From a checkpoint of a small audio frame classifier: 67.8 epochs.
Rows from block 3 of a small audio frame classifier, named by matrix and row number. Rows with one number belong to one channel. Each number is 128 + 32 x the weight over its row's rms, rounded and kept within 0 to 255. All counts start at 0.
After each channel's rows are labels from the 100 clips, of 14976, where the channel reaches its largest size: "strongest on" is what is common among them. Only what is clearly more common there than usual is listed. The data: synthesised sound scenes: up to three everyday sounds over a background.
# filt: filter width-3 conv, dilation 8 (model.blocks.3.filt.weight, 384x384x3, each kernel summed), inputs 0-127
# gate: gate width-3 conv, dilation 8 (model.blocks.3.gate.weight, 384x384x3, each kernel summed), inputs 0-127
# out: residual pointwise conv (model.blocks.3.out.weight, 384x384x1, transposed), outputs 0-127

filt.123 [157 144  84 119 135 165 109 140 107  61 153 111 150  79 148 129 137 169 112 161 156 152 145 136 172 153 113  62 137 151 110  80 143 157 161  82 117 125 175  90 168 137  47 118 120 141 131 116 139 115 146 140 142 109 145 134 138 103 104 172  87 117 113 104  82 121 140 168 131 115 132 104 105 105 152 109 173 135 169  37 100 138 142 148 151 108 152 123  54 135  94 179  67 176 119 135  88  84 156 147 145 146 123 103 146 142 114 126 108  72 107 181 180 146  53 121  89 138 114 126 131 142 150 192 107  68 127 104]
gate.123 [114 167  91 147 148 164 202  93 153 160 118 191 135 172  80 141 157  85 138  93  94 152 176 141 159 129  91 118 112 118 132 116 136 134  91 166  93 123 197 157 102 148 115 210 145 148 122 179 138  99 137 153 184 118 115 145 127 157 148 129 109 130  80  94 101 144 137 174 111 213  80 145  85 112 154  79 142  77 165 132 136 170 106 165 164 136 142 109 117  88 103  84 117  90 145 117 123 118 178 200  79 136 128  98 164 131 131 107 122 176 124 121 159 149 161 131 146 168 133 140 153 151 101 101 107  85  76 185]
out.123 [131 129 156  91 112 126 118 171 120 101  96 155 113  78 147 143  57 144 149 121 166 177 103 118 115 144 107 169 147 118 120 127 146 142  86 106 134 120 123 112 120 104 150  78 109 103 140  48 146  99  67 144  75 119  98 130 115 120 131 117 157 119 129 125 158 134  49 111  87 118 100 174 100 118 114 102 131 118 143 136 120 169 183 150 126  79 151 126 135 170  48  99  91 130 177 171 158 131 152 115 140 131 116 140 112 161 118 189 112 166 172 111 200 122 105 116 124 152 172 170 174  43  85 133 131 121 107 114]
strongest on: crying baby; siren

filt.66 [142 119 173 126 135 162  99 138  75  53  75 151 143 157  76 148  99 117 125 144 123  80 108 138 130 139  95 136 168 124 104 152 164 109 111 170 120 144 195  97 107  90 135 101 105 184 164 136 104  77 146 125 166 147 174 104 159 107  50 105 107 139 111 104 133 159 134 161  82 137 166 201  93 168  89 125 107 149 122  86  56 160  75 151  48 165 114  79 126 101 102 153 100 191 179 148 118 179 115 115 139 168 164 133 136 160 129 107  88  86 131 118 143 123 119 116 136 146 101  91 133 156  63 163 102  91 132  87]
gate.66 [128  86 158  90 192  65 112 164 161 132 111  70  54 135 101 107 142  97  92 142 143 121 143 121 126 120 133 133 106  80 138 124 145 144  82  69  82 144 162 128  92 134 100 205 116 152 181 136 152 130  97 119 143 123 155  85 134 102 110 115  73  98 122 100 124 140 104  87 112 108  76 123 117 167 110 114 128 115 170 149 102 180 160  47 180 180 166  75 148  91 128 102  93 146  57 185  99 132 114 125 111 126 150 119  52 124 147 144  76 173 121 105 171 167 104 172 145 122 125 173 184 127  99 100 155 135 104  99]
out.66 [125 147 144  82 123  90  85 189 127  92  89 147 155 130 145 187 131  83 176 165  94 107  83 112  95 130 184 118 148 118 100 109  82 104 117  74 112 110 148 180 134 155 126 122 113 136 103 181 136 182 125 147 165 123 139 132 153 146 114 144  64  97 107 148 180  83 100 191 149 139 123 144 133 102  97 119 119 166  54 107 151  98  94  77 156 203  70 141 118 168 180 165  84  83 130 124 104  89 122 129 100  95 170 173 142 121 178 127 130 194 130 110  59  93 207 112  64  76  66 100 127 129  83 128  90 148 137  94]
strongest on: ball bouncing; first sound: ball bouncing

filt.283 [123  75 177 128 204 143 125 119  98 136  98 131 171 102 134 105 127 145 169  88 113 100 105  72 166 114 170 173 129 104 146  63 153 113 153  92  87 198 121 114 202  92  94 147 120 127 129 140 175 105  79  58 148  92 117 160 127 123 119 100 145 150 123 113 114 131 159 150 149 126 149 101 141 107 114 165 183 119 147 181 154 118  48 166 121 132 166 106 130 128  93 170 153 126  98 145 128 110 134 158  83 138 197  79  97 112  94 140 134 163 103 142  79  92 134 144  82 122  94 132 133 137 113 153 140  80  87 149]
gate.283 [102 111 181 156 166  84 130 133 106 177 189 140 137  60  84 106 145 131 138 168 142 120 138 137 141  80 120 138 148 117  97 179 104 104 163 119 166 157 145  98  95  87  98 117 142 150  90 108  90 134 123 105 137 124  81 109 131 117 126 143 173 162 126 176 121 130  80  99 117 164 150 162  90 171 103 102 152 125 190  91 194 122 155 149 144 114 157 127 125 107 124  70 139 115 104 136 111  45 154  99 116  75 128 159  66 130 163 176 125 180  97 114 154 131  60 182 113 153 120 124 159 126 168  88 137 147 128 160]
out.283 [137 139 133  92 135 144 207 111 162  90  75 104 111 121 145 172 139  83 126 174  56 107 162 184 115 158  76 128 125 110 137 114  77 113 103 153 156 158 155  68 113 159 106 155 190 117 161 167  92 113 177 117 132 130  77 116 173 153 120 199 146 111 127  42  58 158 159  85 143 148 107 124 131 195 107  90 100 145 156 135 103 159 120 189 169 164 196 158 125 102  90 128 139 158 167 148  92 132 123  95 126 187 120 106 115 164 124 117 169 114 145 133 113  98 104 125 125 150 145 101 182 100 153 156 149 110 162  68]
strongest on: background: none

filt.75 [104  89 143 124 108 119 128  48 124 139 104 157 103 150  97  95  84 109 160 115 154  99 135  63  78  85  96 162  87 119 111 132  90 152 114  99 180 118 120 111 182  74 141 113 106 115 101 108  50 125  81 140 127  70  53 128 154 108 118 160 138 130 110 117 160 142  79 124 124 120 161 137 148 162 216  95 181  75 105 107 121 111 160 155  68 116 134 131  97 132  95 167 142 136 118  96 144 223 171 146 127 134 141  89  70  90 149 103 121 128 114 110  95 116 117 161 119 104  74 129 111  95 178 118 155  92 169  99]
gate.75 [118 126  63 150 149 145  91 110  89 108 116 166 142 219 108 157 144 166 131 141 167 143 106 143 167 118 127 119 149 170  83 136 102 167 116 100 101  67 111 144  26 112  43  91 143 131 146 163 140 111 186  55 142 122 170 116  59  81 163 148  57 120 109  72 135 138 113 115  99 145  85 172 153 163 129  82 134 153  93 134 141 101 126  90 108 123 110 204 167 123 124 162 127 167 124 124 113 118 140  79 101 116 148 132 124 114  94 129 122 140 116 142 138 122 129 140 109 152 150 107 111 144 117 129 128 140 174 149]
out.75 [ 96 181 170 135 115 115  79 115 103 205  51  89 143 109  81  95 129 136 106  90 148 163 120 111 145 101 131 168 155 154 113 138 150 158 157 101 121 133 150 167 159 177 113 149  79 121 178 130 130 118 157 130 148 128 114 105 132 158  60 136 127 146 108 179 187 112 158 139 152 135 150  91 128 131 121 108 153 171 172 157 145 208 154 106 127 145 139 143 127 105 111 147 132 145 114 166 153 198 136  98 118 107 135  98  62 112 129 165 101 125 134 130 119 121  68 156 186 108 122 144 139 106  81 105  85 119 190  58]
strongest on: background: none

filt.0 [104 159 151 159 139  96 125 159  30 141 108  99 149 130 153  86 157 135 133 107 174 185 154  93 176 174  93 136 167 111 156 139 169 105 110 152 121  84 171 127  68 146 131 171 179 157 105 127 102 113 144  75 141 121 125 150 132 146 201  91 113 129 183 128  59  86  99 127  76 184  93 162 132 162  93 126 151 146 110 106 162  92 149 155 132  85 123 175 104  79  70 145  92 133 158 148 181 162 116 154 159 128 151 228 146 121 143 103  97  95 123 199  58  57 102 140  61  90 132 139 161  82  95 149 171 159 141  85]
gate.0 [111 147 115 103  99  63 144 123  95 115 139 103 127 196  79 151 134 117 130 145 148 144 137  91 167 116 134  81 184 121 120 110 137 157 177 156 127 113 147 121  91 126 135 189 162 168  95 144 145 115 165 105 177 141 113 117 132 185 107 110  90  83 123 107 129  93  91  91 139  78 132 106 143 136 126 142  89 164 161  81 133  88 172 145 175  47 162 178 150 110 106  80 157 168 162 169 153 140 139 125 125 112 142  90 105 132 181  49 121 115  98 149 103 181 136 119 127 142 169 180 156 106  76 128 200 113 103 146]
out.0 [ 83 103  73 101 174 168  83  80 137 112 159 106 155 129 102 145 115  96  88 107 114 166 172 145 139 138 162 135 140 154 126  77  69 127 131 105 148 183 125 102 129 126 103  87  95 168 188 133  99 114 164 116  81 182  93  92 137 129 104 113 150 132 162  96 107 174 109 180  98 114 147 101 121 131 145 134 125  98  82 171 182 121 120 179 149 116 127 170 120 116 131 182 106 130 111 151 147 125 185 175 118 133 110 121 113 138 135 167 133 132 175  87 139 150 164 188 131 132 115 170 128 193 119 125 121  84 139 113]
strongest on: crying baby

filt.67 [144 143  96 105 135  75  51 151 164 104 171  89 195  82  65 138 152 196 155 143 145 128 127  95  87 150 140 149  56 130 108  81 114 129 185 161 187 140 118  90 140 156 160 161 126 161 110  89 134 129 118  91 122 111 113 146 177 111 152 106 130 194 166 100 144 219 123  97 132 114 100 179 162 131 114  77 120 100 115 145 157 122 131  92 118 138 101 126 178  77  66 149 145  92 105 169 118 136  89 112 125 116  23 161 144 164 133  52 130 147 108 106 118 102 109 153  94 147  92 124 117 137 166  66  78 130 141 130]
gate.67 [107 144 120 148  99 127 124  95 145 135  91 206 132 116 144  63 101 126  99 103 117 112 160 131  65 167 116 164  81 180 102 128  83 165 117  68 122 154  86  77 113 142 193  74  99 100 136 146 173 128  77  95 115 153 140 185 114  94  65 120  88 127 161 120 124 134 158 111 103 133 187 144 169 177 135   0  95  60 107 121 213 133 181 128 128 100 126 167 167 131 140 169 136 129  95  95 115  87 125 127 122  92  77 104  98 151 111 107 108 146 136 113 156 126  75  79 131 136  97 122  92  76 196 114 143 122 144 129]
out.67 [107 125 142 107 102  81 131 113 103  70  83 132 181 136 126 109  27 161 142 136 100 134 112 134 154 172 105 182 112 121  48 126 145 124 119 147 187 121 105 105 143 139 144 152 121 139 103 151 114 170  66 122 211 142 143 116 155 136 139 103 142 153 139 131 119  99 149  98 151 133 140 137 108 155 131 161 151  71 168 110 130 138 166 164 102 166 125  80 121 166  82 165  58  89 103 131 152 158 112 127  94 136  91 105 101 158 173 162 193 119 196 103 159 118  90 143 133 106 157 119  58  94 149 118 133  75 132  68]
strongest on: background: none; coin spinning; muffled (low-pass)

filt.224 [153 197 147 117 121 147 134 143 163 152 133 171 112  79 164  87 162 135 114 132 124  97 126 126 101 101 105 148  66 109 134  76 146 187 122 147 118 167 116 116 146 140  76 152 100 133 101 135 122 124 181 155  59  69 152 103 102 145 130 133 141 129 157  76 102 141 117  47  57 134  91 172 150  80 156 132 130 119 116  91 168 136 131 146 177 143 108 131 140 131 173 102  92 169 131 176 166 145 108 106 180 140  98  97 111 132  96 142  94 153 148  96 183 189 134 155 154 169 106  97 143  87 142  58 161 200 108  67]
gate.224 [120  91 153 175  74  66 118 126 111 145 114 107 151 111 114 115 173 121 138 107 130  93  78 114 144 131 120 141 141 100  77 106 154 160 107 138 187 184 147 120 124  97  37 140  77  96 158 145 134  70  90 135 126 110  64 106 126 112 131 118 169 148 121 141  74 157 108 180  98 114 136 160 147 167 153 114 105 138 168 102 133 180 112 146 185 114 141 107 134  93 128  85  77 134  63 140  77 180 181 114 136  93 117 139  58 113 110 123 155 128 156 127 102  86  66 100 129  61  85 133 176 118 156 115 149 141 103 156]
out.224 [145 143 139  95 120 125 124 162 118 163 158 100 190 103 161 164 134 123 113  83 152 119  86 128 146 165 187 123 114 111  98  97 169 108 137 109 102 157 105 128 115 149 114 149 114 162 115 204 146 104 113 142 129 141 106 128 166 116 145 101 143 101 137  92 144 155 132  98 170 107 112 122  96 150  98  90 135 144 173 115 149  92  88 122 183  80  58  81  70 113 147  69 139 159 137 160 203 147 105 144 109 166  56 144 123 144  59 182 101  92 163 161 105 161 100 131 203 187  90 120 123  85  80 154  92 140  82 123]
strongest on: ball bouncing; knocking

filt.103 [122 121 123  59  87  66 168 154 136  63  83 173 131 176 144 170 159  88 118 122 144  69  87  92 143 157 140 113 165 161  92 162  79 170 101  99 129  85 102 118 101 171 104 121 118 149  57 140 142 115  95 112 145 107 103  76  95  83 127 110  93 163 138 104 160 128 109 111  68 135 118 153  94 149  84 151 130 126 126 119 148  67  43  92 151 157 143 145 113 138 159  98 152 144 109  45  23 114 174 118 125 152 122 141 133 161  81 145 124 127 145 134  67 149  55 120 108 104 110  94  81 104 164 172  92 163 115 115]
gate.103 [133 124 107 153 123 143 134 170 112 157  65  39 135  47 113 162 125  94 160 160 161 128 151 110  90 184 135 113 134 125 149 141 118 148 105 117 122 185  99 160 132 152 134  99 123 118  84 160 126 183 119 151 133 102  84 144 144 119  73 102 124  52 172 158 132 109 143 163 108 150 159 194 177  98 137  93 140 179 121 129 147 153 195 129 148 147 149 122 146 107 122 133 110 151 145 161 121 102 112 166 136 142  86 154  69 115 138 104  57 120 141 146 183 158 145  47  53 154  76  47 131 160 130 109 120 169 183  90]
out.103 [122 159 119 124 116 137 121 102  87 169 123  75  91 118 127 139 142 170 100 155 138 105 173 177 183  82 124 157 101 110 141 171 104 122  91 166 108 166 132 129 114 111 124  83 219 149 139 113 177 159 124 177 107 184  96 183  76 179 151 119 104 174 132 119  49  94 157 131 140 135 105 146 152 138 121 203 198 125  82 135 137 107 108 133 100  89 134 162 186 116 123 135 146 105 136 139  88 107 116  95 118  91 162 129 124  89 131 136  99 101 170 211 104 139 188 144 138 143 139 141 128 134 130  77 118 143  82  58]
strongest on: background: none

filt.227 [126 108 139  87 104 155 146 140  88 148 146 111  98 101 168 149 116 144 142 174  96 125 150  64 140 185 149  80  92 143  82 138  68  90 141 117 100 126 131 146  73 124  99  80  45 111 149 118 212 102  97 132 169 141  60 159  91 148 173 100  95 163 163 106 165  77 169 122 101 220 167 166  57  82 145 175 140 122 141 121 128 180 151 122 153  71  87 129 102 142 107 142 146 186 151 124 114 106 104 117 154 177  86 103 121  55 143 126 135  89 146  83  50  99 192 108 105 157 184  64 131 141 115 176 169 124 136 123]
gate.227 [145 134 122 145 167  68  85 155 134 115 137  84 138 154 132 110 106 137 112 163 109 118 134 195 159 160 135 107 121 130 129 163  83 155 138  98 136 130  99 137 172 133  70 144 138 137 169 136  89 122 133 172 121 119 157  81 118  68 170 139 126 117 116 172 158 204 123 158 172 127 139 116 128 175 139  67 145 105  91 166 109 106 161 113 115 161 135 202 199 133 150 119 160 132 124 182 106  93  78 100 121  56  87 124 114  89 111 172 143 144  81  60  81 170 110  67 118 131 167 111 140 105 176 118 130 119 126 107]
out.227 [ 62 212  77 114  88  88  77 156  77  63 149 141  74 109 165 157 126  98 129 134 103 122 110 116 149 147 140 152  89 151 201  84 144  78 141  95 124  97 167  81 124 134 116  85  84 138 201 103  61 110 119 177 151 125 155 170 147 154 163  87 119 158 134 132 192 166 153 125 123 154 151 106 128 121 190 103 157 160 191 131 112 115 106 132 131 180  93 167 135 167 175 118 137  57 155 119 152 107  92  78 127 130 145 139 155 132 193 201 121  84 106 122 149 131 171 146 149 137  90 114 113  98  90 100  87  99 110  71]
strongest on: background: none

filt.196 [103 190  52 121 139 115 162 107  80  52 134  90  93 161 114 115  91 119 138 176 142 138 105 139 109 114  81 139 111 145 182 178  82 111 146 112 179 152 119 171 184 167  57 139  55 153 121 175  85 126 159 165 165 143 116 122 131  41 144 124 125 148 162  88 182 153 181 101 123 158 114 100  99 142  99 140 144 112 121 133 127 136 105 133 143 103 134 137 104 149 138 108 106 168 135 116  44 136  99 118 111 167 121 148  74 125 137 110  92 105  78  78 138 140 127 166 126 112 141 161 139 137 135 160  93 136 146 156]
gate.196 [146 118 165 151 119 119 121  78 112 175  41 134  71 118 141  90 158 122 135 122 163 133 150 147  59 173 129 102  92 122  79 105 143 150 114 139 124 104  88 130 154 160 114 134 140 104 173 136 209 104 179 103  75  75 173 155 130  91 109 118 119  98 135 123  98 170 154  96  75 109  67 126 121 156 133 111 103 124 158 107 146 164 159 109 138 150 180  86 120 135 165 112 106 151 137 112 131 112  87 122 115 170 167 159 113 170  72 151  85 137 156 175  59 155 136 155 160  99 113  66 120 162 190 108 168 145 111 133]
out.196 [129 206  41  99 102 121 119 155  66 119  82 144  85 120  85 130 165 149 138 103 151 118 108 105 147 151  79 156 162 157 160 156  63 113 146 175  82 107  92 153 122 132 115  44 122  98  77 126 116 150 122 126 110 172 125 161 112 127 127 122 149 119  87 137 101  85 149  93 105  93 145 142 124 162 115 128 140 107 112  98  92 143 130 115 106 153 159 176 180 163 171 123 122  94  87 110  87 153 131 154 116  93 106 107 129 124 107 139 134 190  72 102 127 115 105 133 119 179 184 115 148 149 141 136 170 124 194 108]
strongest on: ball bouncing; knocking

filt.256 [141 151 150 130 156 130 138 118 102 151 149 145 100 115 166  85  70 132 117 112  98 146 141  49 134  59 200 155 137 169  45 104 113 196 145 153  57 162 107 117 144 173 170  73 178 131  94  70  73 125 106 117  88 104 128 109 116 110 117 151 119 120 134 165 137 134 155 152 130 180 126  82 143 171 140  99 116 123 172 114  92  84  65 120 157 109 102 128 141 104 173 105 137 194 112 138 159 146  89 162 124 131 120  85 157  98 147 146 136 118 126 162  81 107 141  68 114 138 132 114 108  64  84 123 197 125 118 139]
gate.256 [127 179 162 134 141 113 203 154 128 104 138 142 120 138  85  96 178 143  92  86 162 152  96 153 135 202  35 134  57 126 141 138 131 116  82 123  91  86 142 119 159 118 151 195 140  88 131 126 156 139 150  79 175  76  55 143 161 115 126  74 105 121  99 120 135 184 151 112 152 157 102 102 183 132 105  98  81 108 129 124 145 190 185  84 130 145 103 183 114 106  79 133 156 101 110 107 157 176   9 127  82 123 125 138  95  67  59 151 102 129 130 119 156 118 126 128 196 139 118 126 134 116 113 110 154 126  87 129]
out.256 [130 145 145 134 220 108  88  62 146 151 158 136 141  80  59 185 122 134 174 138 119  79 109 190 179 125 131 136  53 128 103  70 139 100 107 116 102 171 146 191 101 148 181 103 181 121 140 118 131 165 130 151 156 144 121 158 139 131 179 109 138 122  89  95 100 101 130 148 149 125 163  85 121 148 141 141 180 154 169 123 130  88  89 104 118 171 125 188 167 172 164 151 169 127  92 198 107 102  90 153  97  71 141 140 162 157 119 102 120 161 120 101 117 157 152 169 110 162  99  89  84 114 102 115  95 127 168 139]
strongest on: drum roll; first sound: drum roll; laser zap

filt.246 [133 121 158 159 109 144 161 115 144 142 108 188 137 129  86 118  79 157 116  76 142  95 133 131 141 184  80 117  94 102  95 125 167 134  69  85 149 134 185 110 136 109 181 131 236 137 149 129 113 119  88 159 156 128 100 123 147 160 120  94  91 165  44 132 131 138 167 134 121 151 101 107 179 113  81 128  79 152 121 112 110  94 149  72  96 114 200 145 113 166  71 127 121 120  88 103 156 105  58 118 138 134 183  70 134 174 132  84 163 119  96 134 163 104 185 121 119 172 153 104 105  63 161 139 115  86  78 111]
gate.246 [130 115 138 125 154 112 153  72 116 167  85 130 145 139 133 114  92  96 126 156 131 143 211 162 138 151 119 151  65 114 155 131 107 137 167  90  99 122 122 151 129  70 164 101 134 108 132 187 137 132 140 137 165 101  93  84 158 107 117 119  78 110  63  96 117  82 149 138 111  92  77 167 147  75 166 126 148 128 114 123 137 163 155  68  96 151 126 104 142 109  92 127 105 141 144 133  86 113  81 104 131 130 149 111 114 119 189 105 139 115 118  73 201  90 103 123 136 132 127 106  82  93 145 149 126 106 104 150]
out.246 [ 83 179 126 152 183 143 145 122 184 139 124 101 104 126  69 160  94 112 102 142 123  86 170 114 144 143 162  94 117 171 147 139 121 100  95 160  92 167 178 103 121 137 202 138 154 156 112 114  72 165  81 184 172 121 130 148 104 120  96 127 151 170  51  88 170  47  99 144 147 147 126 158 150 100 119  87 178 153 176  98  69 124 140 154  48 109  91 168 148 128 123 151 126 111 143 145 108 171 136 153 151 140 148 140 154 101 109  91 129 140  82 149 133  99  89 139 107 205 151 132 145  96 134 122 131 119 122 124]
strongest on: drum roll; first sound: drum roll

filt.155 [109 104 124 131 104 136 108 183 130 161 132 162 132 119  82 149 103  71 158  58 116 101 146 124 103 143 104 124 130 123 138 107 165 108 137 160 141 114 139 132 118 130 178 165 100  76 148  83 185 183 145 154 129 123 146 150 149 164 139 129 118 124 174 131 159  61 134 141 174 162 161 126 123 102 129  99 132 120 157 122  98  97  40 151  63 141  88 103 177 123 142  95 141 110 169 150 126 160  91 118 138 186 171 179 154  95 127  72 118 165 146 120 116 106  42  83  96  77 168 100 135  85 178 120  61 145 110 178]
gate.155 [104 179 151 116 147  98  95 176 112  98 120 152 130 103 114 149 163  92 155  85 116  68 128 136 186  92 169 135 135  99 101 117 123 149 117 154 115 139 133 133 119 118 136 104 187  86 140 149 123  90 171 130 118  88  65 117 151 163 103  88 141 175 140 143  54 150 170 110  47  85 105  80 124 128  96 154  94 117 195  86  86 108 120 130 155 127 140 141  67 144 151  81 228 152 115 176 120  88 171 136 161 128  95 171 153 148 111 112 166 138 106 171 193 158 130 151  85  98 147 192 135 163 115 116 120  92 164 197]
out.155 [181  74 203 193 150 126 108 136  86 166 110 113  97  99 113 131 202 133 133  87 145 174 118 219 137 138 181 135  88 114  84 116 115 146  82 142 104 166 137 123 134  90 126 137  93 166 109 102 138 118 111  88  92 140 163 122 163 103 149 137 149 112 148  95 125 118  81 163 164 108  73  88  47  36 157  99 101 136 120 132 119 109 111  85 139 131 113 160  88 129 129 127 136 118 121  96 163 169 105 130 175 125 139 133 101 200 125 148 129 110 115 136 103 141 148 160  97 157 111 117 171 108 108 111 181 109 105 122]
strongest on: ball bouncing

filt.212 [104 128 107 146 172  79  85 152  95 179 109 136 197 124 169 146 162 102 143  83 105  73 175 176 142 179 125 138 124 145 168 116 144 129  69  93 144 144 167 139 103 118  49  64 120  97 127  22  93 100 140 156 115 112 134 134  96 159 173 127 178 125 165 133 100 106  92 151 118 134 139 131 135 107 126 115  71 125 132 127  89 123 135 149 137 112 138 158 127  81 134 176 156  78 116 135 134 112 158 142 153 120 117 156 154 151 168 119  95 105  99 118 157  97 153 147 143 148 171  64 164  77 159 114 148 137 208 126]
gate.212 [140 162 141 134 124 128 154 134 157 105 128 146 184 179 107 172 163 156 158 202 198 138  80 171 146 146 123 149 121 115  97 149 100 145 128  88 107 135 160 162 108 131  93 170 119 136 127 131 201 128 134  94 128  69 129 157 125 111 116 116  93 134 111 124 151 159  62 133  90 103 106 127 143 123 117 146 148  91 153 110 124 133 202 126 119 119 161 109 117 138 118  85  54 151  87 157 116 170 108 138 111 198 174  84 131 109  94  95 111 166 114  92 115 158 131 127 140 121 121 158 158 131 127 152  97 136 127  94]
out.212 [153 100 133 129 132 109 140  61 153 120 110 106 170 138 134 103  91 135  95 123 140 149  89 132 161 138 110 102 176 150 152 145 194 159  90 175 164  83 109  91 135 104 154  86 106 156  98  90 124  99 142 137 152 135 104 155 206  73 141 143 101 142 116  67 101 122 104 175 130 110 160 121 143 126 127 130 112  77  97 112 121 192 157 105  98 188 169  92 131 187  79  46 137 116 152 171  76 134 158 106 149  62 100 137 137  89 110 146 118 129 135 135 181 167 132 118 135 172  98 193 193  98 121  82  82 193 122 131]
strongest on: background: none

filt.111 [142 152 144 187 119 163 172 142 161 102 133 182 143 126 147  83 127 154  84 217  99 177 163 174 132 171 116  49  81  96 116 118  86 123 106 111 179 101 216 116 131 162 102 140 121 196 171 108 143 148 149 169  83  81  79  90 138 159 110 174 103  79 100 161 125  89 121 183 141 152 191 137 112 170 105 137 133 107 109  82 114 118 127 166 102 180 102 175 143  87 141 126 192 107  87 119  96 127 120 159  79 111 145 134 110 232  54 158 132 112 152 220  79 117 114  53 116 136 144 115 158 145 101 124  90 128 195  99]
gate.111 [146 140 170 163 141 151 147 136 154 119 159  98 190 100 129 101 156 173  96 138 181 147 113 118 185 186 162 101 101 117 175  95  99 136 149  74  82 118 105 170 102 134 155 111 163 125 148 114 139  73 106 153 129  45 121 139  64 163 133 113 150  82 102 229 126 160  76  81  96  80 116 145 179 133 111 170 167 112 165  70 116 145 159 139 174 139 133 152 169  97  74  90 123 155 157 112 129 145 148 116 140 174 112 107 125 138 179 202 144 123  94 134 139 156  97 104 112  88  66  94 131 115 127  78 102 125 147 128]
out.111 [ 63 150  97 138 129 109 155 136 137 142 115  78 210 117 111 121 133  68 150 105  50 131  74  98  71 142 104 110  98  86  59 106 112  92 162  80 186  95 109 118 170  77 128 145  90 131 105 127  87 162 119  91 106 162 149 102 163 111 160 112 108 119 156 138 149 159 132 133 205  95 109  76 115 144 149  97 127 153 146 111 127 140 131 151 204  64 120  89  90 115 126 159 155 125 149  87 100 103 177 151 152 135  94 142 126 136 108 110 157 172 140 150  65 152 152  96  91  96 101 124 130 102 137 131  74 117 161 163]
strongest on: drum roll

filt.171 [147  80 152 135 158 101  79 131 109 110 172  52 210 162 127 142 151 184 152 156 159 132 127 121  97  68 119  99 148 106 120 102 130 177 112 120 155 145 105 165 176  65 107 137 144 164 129 135 148 165  99 111 126 120 130 172 149 138 133 144 139 133 169 148 137 178 127 107 110  68  95 147 150 169 104 117 109  86 113 127 104 124 161 102 129 141 133 172 102  44 154  89  93 124 147 174 162 106 101 119 101 142 138 100 126 146 177 135  45 116 165 120 162 122 110 124  76 130 114  82  78 154 142 151 121 140 104  89]
gate.171 [ 98 171 178 120 141 177 138 175  81 125 131 131  72 101 136 105 109 155 118 110 116 148 193 145 148 202  41 156 142 122 114 133 134 119 102  89 107  75 119 135 106 111 156  80 173  65  98  60 101 122 146 140 105 150 102  86 135 150 131  91 147 111 100 104 131 117 128 129 129 171 145 114 146  93 156 100 157 140 109 159  99 135 160  80 138 188 159 123 168 182  94 159  70 172 160  73 138 104 127 157  97  76 183 108 149 144 151 126 105 162 119 139 182 132 157  94 151 102  99 149 162 184 150 105 145  75  47  88]
out.171 [106 127  92 127 145 148 129  93 156  81 145 146 111 116 133 129 109 136 170 103 105 172 163 165  89  96  84 189 179 101 156 143 144 152 109 122 148 146 185 144 132 142 156 135  76 125 116 112  82 119 173 113  59 148  41 164 117  85 148 150 178 125  96 158  65 120 140 110 147 149 125 136 132 133 169 164 140  61 175 137 156 154 104 112 108 139 173 113  98 185 138 102  89 131 179  79 148 136 132 111  67 114 134 107 140 109 134 105  90 145 119 139 144 126 136 159 137 161 154 134 132 109 137 151 152 148 162 127]
strongest on: drum roll; first sound: drum roll

filt.236 [112 213   8 125 112 168 173 136 113 103 142 148  97 119 123 113 153 160  29 113  71 172 130 135 100  92 111 138 131 211 144 139 120 110 107 168  81  95 112 163 114 168 157 134 108 162 141 112 130  87 122 166 112 118  86 111  40 180 162 154  87 160 119  89 123 141 117  92 131  85 142 155 127 128 111 147  36 156 121  55 151  78  99 101  87  89 107 133 143 195 155  87 149 101 113  97  85  82 130 102 149 102  47 110  93 123 147  85 177 176 120 125 119 123 107 150  88  95 205  85 142 137 150 161 174 145 129 124]
gate.236 [145 112 108 106 110 104 130 120 182 108 198 116 111  86 146 132 168 152  93 124  82 220 145  36 105 113 138 174 113 178 116 123  73 130 153  91 142  97 165 109  64  89 216 205 175 112 111  92 128 158 116 112  83 141 110 148 115 184 149  88  90 199 142 144 121 111 156 123 139  49  58 142  66  94  84 120 114 151 151  51 143 115 124 103 129 165 115  67  97 172 107  93 162 116 140 136  91 103  99 165 160 123 107  82  86 131  82 157  82 165 112 116 175 102  91 134 170 123 107  87 118 106 191 105 111  95 145 149]
out.236 [117 145  71 134 225  98 171 137 149 122 161 100 155 175 160 126 148 127 132 152  68  63 108 135 123 141 128 147 149 147 163 156 153  82  78 128  93 158 173 139 164 145  91 131 224 124 195 108  92 124 114 216 152 106 123 128 172  91 129 163 127 120 117 144 133 125 111 116 123 136 154 165 176 149 182 113 132 103 111 155  51 119 130 102 155 123 133 127 138  99  85 192 115 106 126 142 108 104 107  85 106 129  94 131 173  70 169 104 137  72 124 133 112 124 111 129 168 118 126 130 182 143  75 105 123 148 148 159]
strongest on: ball bouncing; footsteps